python train.py --train_examples=145000 --downsampling_factor=8 --decoder_block="plain"
Rows from block 8 of the encoder of a small image VAE, named by matrix and row number. Rows with one number belong to one channel. Each number is 500 + 40 x the weight over its row's rms, rounded and kept within 0 to 999. All counts start at 0. Numbers have three digits each. After the name is the row's rms in percent of the matrix's.
After each channel's rows are labels from the 100 images, of 14976, where the channel reaches its highest value: "strongest on" is what is common among them. Only what is clearly more common there than usual is listed. The data: rendered landscapes of hills, water and sky.
# convs1: 3x3 conv (encoder.blocks.8.convs.1.weight, 160x160x3x3, each kernel summed), inputs 0-53
# convs2: expand pointwise conv (encoder.blocks.8.convs.2.weight, 640x160x1x1, transposed), outputs 0-63

convs1.56 152:454495454464475507466547513484488455545468483486476481544495493448457538509478480499489427498495489487456485456491541499517426540503608519536551527520534512594515
convs2.56 111:557544459584553458561437570549559542517581545592562545566591551539568595557542568606560571561525555562561544578378505556526559567563555534547539571530564708506505571564567507552548563559542591
strongest on: overcast; clouds; desert dunes

convs1.18 086:535480482505503481524523483539477531475496525515578543545519513500500511495491563501582471499517492563521568512519574430543464469475453514476497513554516542527466
convs2.18 078:522512608596545508525452511548529540528515515439484520517557539535531515508536514554513510441494523521528508518399548536543527502510523472588538537571541497497501528560502523528512522519526553
strongest on: sun or moon in view

convs1.22 087:516483482542563516516559520464481476462528478530544523538499459432496343506470562443486482512482387467449485497467464499519517537473459518423520533423485476486497
convs2.22 091:479495450485466568481394488478439478507466555534502505473462486555477455500464486407490487496489486476509516497417534493425478511517500565402503421529438580436480528516456555484488482483477477
strongest on: purple alien crags; sun or moon in view

convs1.121 077:493455482569489456451431504420489474484484477487545535447459452558482506548496483484528575563521502555579543536585567480467546510525444574508536450529471555476479
convs2.121 102:528565426496505494527524520519543544415514566478537503543525468579519495536538529531522509561504513511524453502455490515639519512496541506462545553500484526588606565590512484546530516523531612
strongest on: sunset; green hills

convs1.32 083:478440510561470462532520443532518460467466506497563433519462557534587453515489553511381453496499522476446498484504469490411519499491462560473440549454539434511566
convs2.32 093:495502490547523482490454501474516492545505505500504529492481491508490502483499491525500514455520506509508514498470536502488502463437486393424511501499505546432456512527538557498501498495485438
strongest on: sun or moon in view

convs1.102 074:487449479423474583477519454474452507420443475532446461522502566474505499484553611537536466499450456510477545485539467534438511540529412468558523511464437486466523
convs2.102 088:526473476582539376523528524514530534496518517499567564563626543499542505526535538523523545513529543527507520534559527520579519540457522426470530585508574494546518561548459470536518527520524525
strongest on: overcast

convs1.30 097:528497526515510463497522502546493497402528488481542482510497469510547500603460514521441494467474505487498466490523471546497555510495517478461475465532559551463567
convs2.30 102:529469547561547451525451529548573516586530518507541561558586630490514536526532519500531523510507547540521485536556485540485518530512522475525540481481568546419508543556537460537524538532529506
strongest on: sunset; sun or moon in view; snowy peaks

convs1.83 082:514476483532499460499446538454454590541422511528539512542457558561575471575472466460461488488521421490463502515457507551536417536487525530496483449485444500454468
convs2.83 088:534552507470484484543519549553542475439503489486519579494487481607546510495515554416547536503380532527570542521462627559421534514423560411502586399617455540535472495613531520550550537541558433
strongest on: sun or moon in view

convs1.131 089:461536463479491527463458546446503483471532464506495546565525503498479518479488447592451441537481541479481462533483478410555473514568501473512470563454477445472560
convs2.131 103:464429386482486570464445469473447557397440471401429427466532454424467459457462473421462476480366464465444413492506424465434468457497464495451504431411411533486430506505470549473459467466486522
strongest on: night

convs1.120 098:538594482483430513493482521472453551481503489560520462516538517552551451524455495565533529544475531522491455482443479517436499508524559523475451449429468474472503
convs2.120 090:548501461500528483550427548566524590494522528475517509586519501538516535518554566498547565396432575552564474572591471559462526519506551516555522473563439539518399564524534602555533544541564498
strongest on: overcast; desert dunes

convs1.118 097:434504481532464508517472477391439493537552498444443556487461511505512614515472445501490512519542541491577545475542460476459539509521527432552528528485549503507519
convs2.118 110:501606483478499443487505484483512470558519520519502498497485588491503484487498494416492497475461499492476475470497503472448521514495490472524506510505469473621491519594473582479510501494511420
strongest on: overcast; purple alien crags

convs1.87 127:488434462495513513489471523437379535490495443481480508460421537494508477502496483490483480467528464508442531538482519465452527516524545517489513570474481545468465
convs2.87 107:489523486422484509485585482485478531469498478482510477405484524514512475483498492599490503466533492497490542515648479517458502515573492481555516494447485425615475416515506463476493489489495418
strongest on: overcast; green hills

convs1.58 105:519455554484453485526453496532548495493526487501553473490490509525520513487478601459548532503519558518464528525526556523490483509435432462542531440503463577475500
convs2.58 099:478549415370462441469503475458489469462500578492522526498500403527465466468455475539470482501537486477485491489438420475612485507492475464414445511525544399463529540469520447464473485474471400
strongest on: sunset; sun or moon in view

convs1.76 091:461447466449471487511416529466517409569495555456569451485519471564524594488507524477463482513596502497504570521485533499510491468541509570494561548480494449511536
convs2.76 096:498553529505516575496569485508479533586479487514493528456524525574479469481493489462494501507510470496509468474600523499493487485515506490546522438499517377601630491484548502508489499496511553
strongest on: sunset; sun or moon in view

convs1.10 108:417527405439402462525483504520445451497456484447428446496475501488547553515526535516522502574516489506547527500516540527511494530489470498500554479597538542616489
convs2.10 087:538507527481514500528511531538482445528520517532488528487503516558521514520542536423541523524455529532537552509311560540562547525514536533526545454458508403491468449542559573518547533540523482
strongest on: overcast

convs1.125 114:469487451337467487460472487484498482449510436492432503520503478484514524490507519529556469532469561537546478538475477492503429528539477471456495532485546446519501
convs2.125 106:552528576559504638563489559556559580553540518464545557612515545568539540559551564533551560607396544548560507553361558549566550577491568548519582526527524524374505569588571515574559549547565553
strongest on: sunset; fog

convs1.13 121:490404481519518432529476497520476582518507461584515478567476486483460449551442452472492501422529463515461450477539466488582478565493463408491468535567557520541490
convs2.13 097:507463573491511565526456508552527447542450479545499517493551455575522467481515499560520521472529516504557474528529495543453491514512536510452595424535568542551406505463552507506519504515525507
strongest on: overcast; dark volcanic rock

convs1.27 089:441418499504533480446522527458488484435500496534495512534594510508530519535461531483517529530500495483483461414509387536479540518516502516514482562507505446436487
convs2.27 099:535541454512539445535535526567546517568547618542501513563513521489530536551542529469535532514494563536517581521452580523568540547514524601542501521574529478485546535588474567526529530529536527
strongest on: sunset; sun or moon in view

convs1.126 086:415569531539541512500451576550497522368490529472509458472506475490480422529522580476511513514467430536467505462560469460533521579519470536559486493494533483550419
convs2.126 088:463524538423459455457481462431434390439472460444476493461404513478425443472451480497466478416465443465454508438493488454482461496482469505413451526475449471477488523391442447460475456458457467
strongest on: sun or moon in view; sunset

convs1.66 134:469466459507453498453436433471446582462545460529508469589437457446504553495465502435486466510485406464505502468489490459562451491486513417469507548540552539515555
convs2.66 101:472564500488469512459438475464496475522506495455489466462500493505455487470470474411470484511450493479475473483755446478451459498456459434461501532411430507480420501511468450471458474471457476
strongest on: sun or moon in view; night

convs1.54 097:549425474482472476505502495478509520542512570474477484516488432488556456509459554438494536434583483469484486547516525506549440499469490541520496491546470513516505
convs2.54 104:471455410462454385476507481451471465497477448487484471453482537455481493477442472438469499456425448478451539479460584459374481478482478473460462465470485467495431494474441478483478474468468484
strongest on: sun or moon in view; sunset

convs1.140 097:464467491474559546447561542428444536438472422544529473464441607478479489495529573550482518520478581560500506484569478506488539544547480496455473538449522450510515
convs2.140 099:546499480547561370554563543549504514422502470538481528490551487501514492530530544444545535540491526533530469520431501543531551481425551543533522587502590584503531458453500552562548538540536446
strongest on: overcast; green hills

convs1.132 083:479536543520479549459528557484532592371499497505523527548507454497561416521481448536490436443533461558507460522496484449428430479470494537522543489475456461475477
convs2.132 079:497482507540477602509510508498534518568478571468463525556509550542512501499491496421516513513467504509519496510503491507478500510500515505527541537626469435507501529579547577495507508509493461
strongest on: sun or moon in view; snowy peaks

convs1.150 090:543544489470497483478508470577471524517557538541496569513537576573505428514473574496513559504466522519486470574392478477486511514516555549497477507573406604521557
convs2.150 090:517581471430479472509457507487514573494492564449494490489500419482505523523532498484503511486464498509479577507490513511542509486505491549498479447544525537524464526549453536505512521512515459
strongest on: sun or moon in view; night

convs1.116 117:564509500499547514514574520442461575516488585530476532500543539469487424533455556534488487502413483475436464575441485494469530500566470505459463571458475476443462
convs2.116 097:491532421552467538498502499499492479510483459422466479524464550507499485483483490560497499484384473481491484474512518495463477475497508506555480472477434487550491535486504546506488487486489473
strongest on: night; sun or moon in view

convs1.130 122:450488508490488497529541516460455519497570471549462545492509487501425420529457524464494492553501534476473472462489486449504474548478442509417505634545427561528485
convs2.130 110:492363461457522493488527486477486472548515426484453453429495495447465464470497502456495493472501499493510508477595514520618485496525485511482468542435531558535484507460451446496491492493448442
strongest on: night; dark volcanic rock

convs1.152 080:459526479509547527489668543483521519458560482544459520581422503574502536474458565516439533455515478442479530462528474515509458488461393479486491498521460423481501
convs2.152 092:515472456477500670511517525523525503516524505489543537548565547561513539520505518545518537536519492528536557534509503531574514547575519563441567498563491568497558541625578508507532520516526507
strongest on: sun or moon in view; night

convs1.67 100:461477507450437499443533523456510429530460482432449454519466487562494532540528470524489489474515481529501543477554483495415438592507486465539530518532460513495513
convs2.67 085:493523517529517562490436491489456541459481543503509501547510483513479486489472500587491493481528494492509588521479474505545473532529496534402534433581504338521512509540523385503491495493505538
strongest on: overcast; snowy peaks

convs1.117 123:517559495523503528492526496438443568422501498513487528513486445448501458501472460505554529513523488504554431468502534478465514508563549507500566500448493528472469
convs2.117 111:493428526466441555508449499480473496499486493445448447516495561509522534522487505483494494490522456489484587500447510480436511500478502411507494477461483378471496499508534510491492496495493503
strongest on: overcast

convs1.91 085:481522533552515498604463521473548521539567492480524543484500516582502563540482415562472527487505533489483500573584522483376470515538473452475470489424459390492474
convs2.91 092:513454427534540575511614512544526553492487552510520561533542406567529523497529503546513512523589528520541596550413582533646512524484509574571509568551561550525535506518568591520514520520519515
strongest on: night; sun or moon in view

convs1.124 072:545548508470460519480403561442499498551474498497562524519467455564488552456419502524567483512477518577499492516485501491503516421447464553503516510508452534451497
convs2.124 081:481555618431513590473498471496454472419477500474443465408458614442464460486490489485466492481456492460469425504537441479467497500464474510435483387494481508559528471498500431467497485466481547
strongest on: sunset; sun or moon in view

convs1.62 100:505441484436485483528542521498501470491503475538501478467469512514453456384515417493452522540515418474508545497463439512440546505488516489539501472488431548370555
convs2.62 101:528538552518534352521499528499510522420521522573521564487517525559549492512522518492529541550541533530526542512463549527540519556495524527446501552472491371410546520467545480539540526530536474
strongest on: overcast

convs1.122 091:508551458529456524544509462487414460526535499467461464527525501518479520536479517453495528566526473552452529579590526504455505539471482593516532496505465488437496
convs2.122 087:535464523517467452537483523543502502502506527596501502548506458492523536523547528442524527492493546515528495544482452519521528548457530549527528528456498442500463518532495528504531522527562466
strongest on: sun or moon in view

convs1.144 095:531453449471570525531553489500466548475473527548588439546474481497545475498495541492513518552535556466499528468514466501527556455503524482449475411453506477492463
convs2.144 092:491516601499522548496541489516461541432472496491507490509509511494488491516506498551491508512531491493500562528601478516499497534570500542440542513626539523558527551490506501487511490491507620
strongest on: sunset; sun or moon in view

convs1.107 096:521485492445465525479566481450489490613456538479502421574507504490565516501514461489498467505538522481367574476505542479561520470488479517508534501530428548478556
convs2.107 102:532553503549560508535452541541525541492502521549501532531506560577527530528540535493541541562486558532564514540444514569477527524505542580577552490596455559468513510537583606533540533540540588
strongest on: overcast; terraced slopes

convs1.103 108:472427486516460511539472469531493480507461440491477493531473477489396403497466513496442534479445450494485543537491485519491509511487593448523521480557563548491475
convs2.103 084:537428516519539517536502536531552476554529491491559590519537380564513502525524535491535529563578540543541390500473473537554524502483537486506549559604560674565522549570498474550532533538542589
strongest on: overcast

convs1.68 128:464514461473473482436500488421466457398500483483522492510515466471512337523480484463444503522477416461484494498518446429496551487497518476544561530503456581417519
convs2.68 117:487436475510471500495447489496499558478456521508493485521502499484450519519485492595480498490479464475488527489497477479571469502477494468415504527509475539401518516562461420455479481480506469
strongest on: night; fog; green hills; land: desert dunes

convs1.16 083:523552593552488484534534589513522537472525476573547520540525526512496531489517423528499432525527411490465512500441474524500450476481430500465454445450468485572501
convs2.16 095:492425472523476503508496502506503504446485569425466452537470511472500515488481493449493471453369498480499456500453469501462496439510509471551487442509385540407448497476592470497492498505493492
strongest on: sun or moon in view; night

convs1.40 094:451569502471531459506547516521597398454482473452483464539535509524526407521500468583515491515468536565488500514530449504455563565469476492495478517574466548474547
convs2.40 092:469451545534465508474436474456433513502506536530527417522501485467501504484477484533466493444470457475482504509581486463487471478457481489436473489440459463375482486435528528488453475473485531
strongest on: sun or moon in view

convs1.95 096:474477446527441478532537442517449470516580506528519447530484495494482495466472598477523503599540466470463501489433511501420541436446461555450469550480462508503519
convs2.95 092:499468481499529473503440498522512553487498516571519466526532615461533507498512494631501497409546528514492477489496457499464502505482495544455476458470436554449463502441534445486492506500493467
strongest on: night; sun or moon in view

convs1.48 102:590487533519497454498507527514488496463458586464488478467502510547509493554559461533503462488535586505538577513539477514452496490440513568471461457506504513511499
convs2.48 099:529636375502470502526442523516487510507555492580492479579510393412537538526528522558522523485408497516507438504552461497446523493515514594490457493517379466473566567556508502515506525513514455
strongest on: sunset; sun or moon in view

convs1.14 129:487495549524495521504489493437524455567468561462474524479554503510507477420529488486493535440486495542560499505505487462458434458609485531549493481455471490471518
convs2.14 130:541444539479486478555480559495561496568576528493525526520509504483539577571522525527543555547451503549525572486582536502448548521587546453484488501588489549471574516583505535524546543539524465
strongest on: overcast; desert dunes

convs1.52 098:502513419528503481498506524517485507433556431518482459454462488433478444481526398490525488539506460451531483499533484539519472498451518533479501584496533497501483
convs2.52 090:520466550509502506518475516501479500460512478428539542484486525473487510514532529539506504529499515496525448527416524506554518504533523508551487501467456473506477526544517483545523516509536567
strongest on: night; sun or moon in view

convs1.63 121:535537466520504476480455516489472506573515501482489471488469482485409551485462435506476490509482524480468512546514550482436543529515544511499553589529542480528523
convs2.63 081:477355497504427543480494472475474472526478510479464440470493508483469475490475482375478467567514467485487513480425529480486491445475480450528506504509498352422548429502487496479476479483479484
strongest on: overcast; desert dunes; sun or moon in view

convs1.46 087:477505478502546465491499423521606479513488539530423563478567522478548543506462523535520502469501534508555468553490468557489463412534526537539550473491560490508488
convs2.46 092:538547555556531564542491539536520497506519452493509511522531603522527527526558559573533521474453551523528545545435510539421542529513538476614545568490505592609496495537594525527547536535546574
strongest on: night; sun or moon in view

convs1.151 071:514467401533504527551512554522469555559532527516495509550499464511493485519500606540411439457489458449530542533477413422556500475501451486445501522525555428537496
convs2.151 090:487445412387444475489531478478527474529500484529462486478411490463497497506504470469477469481504501474477420459598446447455490485464483454500415501595522492525533467467469447501487474473506394
strongest on: sun or moon in view

convs1.119 088:509494429466492478525526474428497599487499482500563496492490519495538503519481564472527521532515553491442542512503560473543500469511482525460468556401464517510527
convs2.119 093:546556526458509476538483538577513462484552436529511566449506549568564527519568552412542545512552534541542566536507529562442568528593533574511557526545563496473600521481555527531553547535508471
strongest on: sunset; sun or moon in view

convs1.49 128:560477459541466495524445530450528564446458514483519492528493436476525491528523496466512492410500471442562474499486470462472499432484497538465546447490509485525544
convs2.49 123:500430494462484522495510488470444479463519459535489442460452523493489492495496486597486493492496438499475489481555479457427520487513492480473493436501457427491557459482503532476497495489498440
strongest on: sunset

convs1.89 101:534551511509525532468526457506523515497473504496455560417446475480460428497471426483453392489535477473555467432515458433499505500534602443512478405376558509487494
convs2.89 122:511562560392462418515492516499512535494512598517501490468458482494529523510512520473520539423470547522515563517461549528486504529477522417567490492597383465421480494538514475532505514513525421
strongest on: sunset; sun or moon in view

convs1.8 090:571526458470463426483484515512535502560478417521469538499533493499539535505512549502505515474546450444476480522511509508489482504526469409566515468483487522484526
convs2.8 085:523563537487515514512548515521523523557537480507542517524510607517511518523530520445518514543503527520503564501462557509462503537528514550543508497573510449517550512563517507521502520515519548
strongest on: sun or moon in view; sunset

convs1.99 107:519467502523528557540385532559480476557462542464520511483524451459507504523518419466444525477509549517508515463507454513445568550503559509527567466447457485432409
convs2.99 121:467402505401481529470463459472518503527466551534472451460513454428490485497513450586458469505551460468448412440578447456499474437538456504432414459499499504567557482402381393440471465462447490
strongest on: sunset; sun or moon in view

convs1.145 092:454454503454428474455535502556468470525525452489429469578454550558503495524503539578534460517477481510537499546522488516533447466530460479458499546493531431560536
convs2.145 105:475512559429454471475495480443472465517498420573477456455479478496477466483469482472483476574494483494469468466525490474438474473562486472426499513497554471478496512501514429474472477474478493
strongest on: sunset

convs1.50 092:568464504490493447490488467531526498482501562470523466460487466503552477466525491444545589467492468469536550537405547532504497528505529503526475461509454562449480
convs2.50 110:549586526532536511551483547545532526487545459594530559518585515548549539536541548483549549527565554565541479509499485554470550538569550603568542466618563496477545551470596554554548553545561417
strongest on: sunset

convs1.84 092:490490503543513567481497495503488518432538495558475499485497482492502541483488502584543516502481539542499536475500548457490459491539540471381586533399447476541401
convs2.84 096:486440438498507439483540480487518508372493544492477491470501535511497471481475490555490485515501484473468561493441530495575498478493492595420426620383480545541455557435515503496492486481474396
strongest on: sun or moon in view; night

convs1.129 079:501478592529528501499459548394471544505490506506573516511390525557485586602544475519511522590555562545544523531556480470524491484496502491553480503420450501423489
convs2.129 099:477462467503427368470443478452493460483518418528486512445465462463489508489457467423475478545484453486474551463544487460544490498454466435483482443486459467501496408493440519447489482477466512
strongest on: sun or moon in view; night

convs1.141 103:499536532524454443487511483507497559434499564524516575566452493519524534481459532465512475453512479472515500461517493507550475519425466501458510487431502496486426
convs2.141 097:478477532489528562475454468503463423504465400456487500493512440490477456445470482527476455444571471461471498453596526463471487441475472463474484549418564501379516463494516426450481482476473502
strongest on: sun or moon in view; sunset

convs1.9 096:466521534528549484566529562464479522529488503526523534507424437486465450512482413485511473513443519490481401579514464502554538485539518524497548524527547548546472
convs2.9 106:524531532475488451527489526485514515471528541532549514504548512530529533525504513432518519507441460504514519493422464501484526517540537560446511470459445487483511545546528479528510521521535499
strongest on: sunset; fog; sun or moon in view

convs1.108 099:509496481499523495500560453498562477479468516498524422569541528464456477471438549521462444450452557418496509494467457508514539551480464473491485566485508438563435
convs2.108 092:465493541441475398463552461466492409607486486437486476478461605454485478465482449449464444390432461468465489453603518456469473457504466443580454483456470444587487473537448499481476471468461552
strongest on: sunset

convs1.7 085:560476491518536491551556500529503495477485552513545483542596556562492515457466601511498454453539518474473547512516489425476499498480388534474495580493488492482524
convs2.7 088:494540445416473463497522507470479529491498482535496494485496474446469546505476497532495503440502465493485538495494483491512476518344488428454467453522399534545542442455528493508477505498498433
strongest on: sun or moon in view; night